config = dict(
    dataset='rendered rooms with furniture',
    train_examples=36250,
    horizontal_flip=False,
    encoder_norm='batchnorm',
    encoder_kernel_size=5,
    encoder_stem='deep',
    encoder_widths=[160, 320, 640],
    decoder_activation='elu',
    init='lecun_normal',
    batch_size=128,
    weight_decay=0.1,
    adamw_weight_decay_other_params=0,
)
Rows from block 3 of the encoder of a small segmentation model, named by matrix and row number. Rows with one number belong to one channel. Each number is 128 + 32 x the weight over its row's rms, rounded and kept within 0 to 255. All counts start at 0.
After each channel's rows are labels from the 100 images, of 14976, where the channel reaches its highest value: "patch colour" is the nearest of a few named colours to the mean colour under the peak. Only what is clearly more common there than usual is listed. The data: rendered rooms with furniture. In brackets: how many of the 100.
# p10: first pointwise conv (encoder.blocks.3.p1.0.weight, 80x80x1x1), inputs 0-79
# p20: second pointwise conv (encoder.blocks.3.p2.0.weight, 80x80x1x1, transposed), outputs 0-79

p10.10 [131 117 126 159 114 114 133 132 137 128 130 118 135  90 132 138 128 166 131  45 126 148 132  97  73 102 112 140 165 122 122 193 113  48 133 126 135 110 118 131   0  99 121 119 128 110 133 158 125 127 123 133 128 130 134 131 127  56  81  78  41  76 139 126 129  76 116 134 129 110 134  40 135 108 125 135 136 128 124 129]
p20.10 [108  71 124 126 125 126 127 144 164 145   1 120 113 168 103 129 129 133 119 135 153 134 116 127 126 108 127 129 139 133 138 127 255  69 121 123 172 114 155 133 125 202 132 146 132 120 153 135  63 126 115 128 126 133 127 120 122 143  99 135 122 167 139 125 150 143 139 134 130 247 129 126 129 138 167 129 133 128 126  87]
patch colour: black (62)

p10.27 [128 130 129 144 128 128 142 128  56 126 214 163 127 147 122 114 117 130 125 143 112 115 128 129 130 147 131 120 117 133 131 126 125 189 202 187 119 129 173  83 120  72 131 130 129 142 112 127 131 125 136 127 129 113 139 146 128 113 143 122 140 128 123 131 111  97 187 134 129 129 126   0 145 122 129 130 146 129 128  85]
p20.27 [124 140 113 141 130   8  69 146 119 134 107 124 144 173 125 125 161 100 130 122 116 125 130 128 151 126 125 120 131 140 145 128 228 120 132  85 139  93 129 128 129  87 126 121 132 116 131 126 127 129  64 128 137 135 130 120 118 125 125  93 126 128 109 122 199 109 146 125  63 255 128 129 123 130 136 126 121 120 125 134]
patch colour: grey (74)

p10.39 [121 125 129 135 130 175 173 130  99 128 124 127 129 116 139   2 108 126 177 136 174 128 127 129 129 130 149 138 150 123 126 128 128 255 125 124 141 129 139 111 125  97 133 137 132 129 123 131 131 128 129 125 128  94 219 129 126 129 128 130 127 127 130 255 115 126 131 131 128 131 128 126 142 145 127 128 127 127 127 132]
p20.39 [127 135 129 128 130  89 141 135 127 145 132 138 161 128 134 130 130  86 126 129 123   0   3 131 147 118 128 141 129 131 126 124 130 132 122 124 133 144  62 131 134 126 124  69 173 152 129 134 133 100 133 126 127 129 135 130 135 122 170 135 129 121 128 255 130 115 130 122 112 134 100 132 107 133 128 134 132 117 123 126]
patch colour: grey (56); pink (36)

p10.11 [128 128 132 136 129 134 129 130 131 111 128 128 114 131 109 138  79 163 128  86 142 181 118  54  75 102 135 160 207 128 130 214 137 128  73 153 125 134 255 103  86 127 119 124 162 130 132 122 108 129 130 129 150 138 171 131 150 125  97 128 102 125 114 195 132  87 127 132 133 123 145 115 130 125 147 125  97 127  77 150]
p20.11 [160 128 137 152 134 126  94 174 109 116 104 115 104 130 128 106 117 122 225 128 136 119 144 134 142 114 124 118 135   9 122 199 174 130 131   0 117 144  79 136 126 133 121 117 131 129 166 106 135 119 127 114 130 128 121 121 131 128 128 124 129 131 124 125 128 126 124 138 125 157 122 134 132  93  99   0 127 156 124 123]
patch colour: pink (29)

p10.50 [128 126 171 139 120 105 119 125 117 131 124 135 128 131 131 140 167 132  80 128 127 129 100  97  15 136 122 137 128 122 129 128 121  59 154 179 130  83 160 129   0 122 135 105  97 160 130 168 131 174 108 130 131 128 130 126 203 136 129 125 105 115 140 128 115 126 124 117 134  52 124  63 128 196 104  94 118 134 131 128]
p20.50 [105 131 127 150 129 125 123 116 124 223 130 142 182 147 126 138 127 137 132 129 139 126 129 138 136 129 128 131  81  91 125 127 134 140   0 120 123 141 211 197 127 127 125 175 122 131 189 134 120 129 128  98 128 147 126 131 159  98  19 104 107 126 110 123  66 119 115 118 129 115 126 113 120 118 135 141 126 105 127 133]
patch colour: grey (69)

p10.46 [127 119 128 128 117 236 106 126 127 128 114 129 129  99 127 255 129 128 128 130 128 126 128 128 128 128 146 128 139 128 127 128 123 178 127 126 129 126 137 132 146 127 127 126 128  62 134 134 127 128 124 107 127 126 255 127 127 129 129 130 128 145 128 126 129 122 133 127 134 127  16 128 130 128 128 154 128 128 128 158]
p20.46 [125 125 126 128 128 134 127 128 129 121 157 128 128 130 125 117 128 127 130 128 138 128 122 131 122 145 180 131 128 129 129 125 130 129 131 127 128 131 130 128 135 127 128 112 255 129 138 126 131 128 128 128 127 128 185 128 126 131 123 126 128 130 120 102 128  77 130 127 128 129 129 130 125 116 120   0 138 127 132 139]
patch colour: white (36)

p10.9 [132 128 121 128 120 240 171 127  58 128 138 130 129 133  96 139 125 130 131 128 156 131 132 136 133 129 156 144 138 131 118 127 127 130 125 131 134 130 112 135 129 149 126 131 130 190 132 130 128 130 245 126 126 126 255 127 127 129 127 128 130 125 128 135 129 129 133 128 141 131 132 128 121 131 109 123  97 128 127 130]
p20.9 [125 130 128 126 118 123 129 131 128 128 110 127  94 129 134 120 115 126 121 141 130 144 128 127 124 129  20 128 129 129 127 126 128 127 122 121 130  47 127 126 129 128 128 122 127 132 142 129 128 126 127 128  99 118   0 129 115 110 125 130 130 127 127 128 133 121 128 129 128 126 130 127 128 130 137   0 129 128 129 125]
patch colour: white (39)

p10.42 [128 176 109 127 127 123 127 165 141 117 116  67 135 136   4 147 126 103 225 117  80 128 107  39 128  98 127 128 133 139 129 188 122 132 106 128 112  66 146 111 130 138 128 132 125 130 145 128  94 121 127 134 120  61 129 130 139 127 134 127 170 127 147 127 128 177 124 119 126 127 127 127 124 129  82 135 128 124  28 191]
p20.42 [128 131 142 133 131 118 161 115 153 129 101 133 132 126 131 144 185 127   0  19 118 174 114 139 152 134 124  98 129 128 181 130 122 126 133 130 124 124 187 138 115 127 123 130 133  80 176  95 133 163 147  47 118 108 144 114 125 117 176 123 127 133 132 148 117 131 127 128 113 130 137 137 135 127 130 127 124 233 139 127]
patch colour: grey (54)

p10.68 [126 124 100 130 134 124 127 126  86 108 114 130   0 135 118 126 107 149 131 131 135 126 125  96 133 126 121 130 182 128 124 133 123 113 126 178 129 126 188 108 128 126 138 115 124 108 128 128  69 152 128 128 117 120 137 123 129 121 137 131 111  94 148 125 120 127  86 189 128 129 131   0  67 151 124 129 108 132 124  28]
p20.68 [127 117  96 128 175  56 122 148  99 112 130 119 131 131 130 130 119 134 255 168 128 144 137 147 140 129 129 122 111 130  80 112 125 149 153 126 127 146 124 121 122 127 125 215 124 128 241  59 119 126  95  78 133 134 128 130 140 123 133 108 128 131 141 218 115 123 127 133 141 130 127 121 111  52 147 130 167 148 108 120]
patch colour: grey (63)

p10.66 [117 137 126 136 181 131 126  86 158 144 166 100 192 143 137 116 165 142 127 124 125 126 107 175 130 131 108 122 137 125 189 150  75 145 167 132 107 128 175  77 127 145 132 240 136 126 128 150 168 136 148 131 125 134 144 127 189  96 223 125 105 126 189 125 132 147 179 134  28 102 129 125 123 151 161 127 128 125  92 138]
p20.66 [ 90 128 131 165  99 114 120 167 130 169 156 123 122 155 189 123 130 133 110 121 143 118 127  92 127 133 125 134 173 185 130 123 157 127 255 188 147 132 128 101 128 121 133 106 124 134 128 129 129  85 120 131 124  70 107 127 126 129 137 126 131 129 133 128 134 174 130 148 133 210 131 210 142  89 166 132  44 160 117 128]
patch colour: grey (65)

p10.56 [130 127 156 132 114 131 107 149  27  84 120 128 100 132 114 126  99 126 106 123  67 165 125 127 123 127 130 129 139 127 101 143 127 127 165 133  92 103 136 110 111  98 136 125 116 129 104 148  86 141 134 114 122 117 128 129 212 111 108 130 115 106 122 150 116 124 105 143 124 130 117   0 110 135 114 126 126 127 109 126]
p20.56 [129 135 124 120 120   0 123 111 120 142 123 117 104 142 134 130 253 128 134 127 121  99 131 144 195 184 129 137 117 128 129 111 162 126 127 115 127 126 118 129 125 127 112 135 138 130 187 125 134 126 110 109 130 153 135 121 157 129 130 128 127 124 125 128 126 128 109 129  79 130 130 128 130  92 166 131 166 131 121 116]
patch colour: grey (70)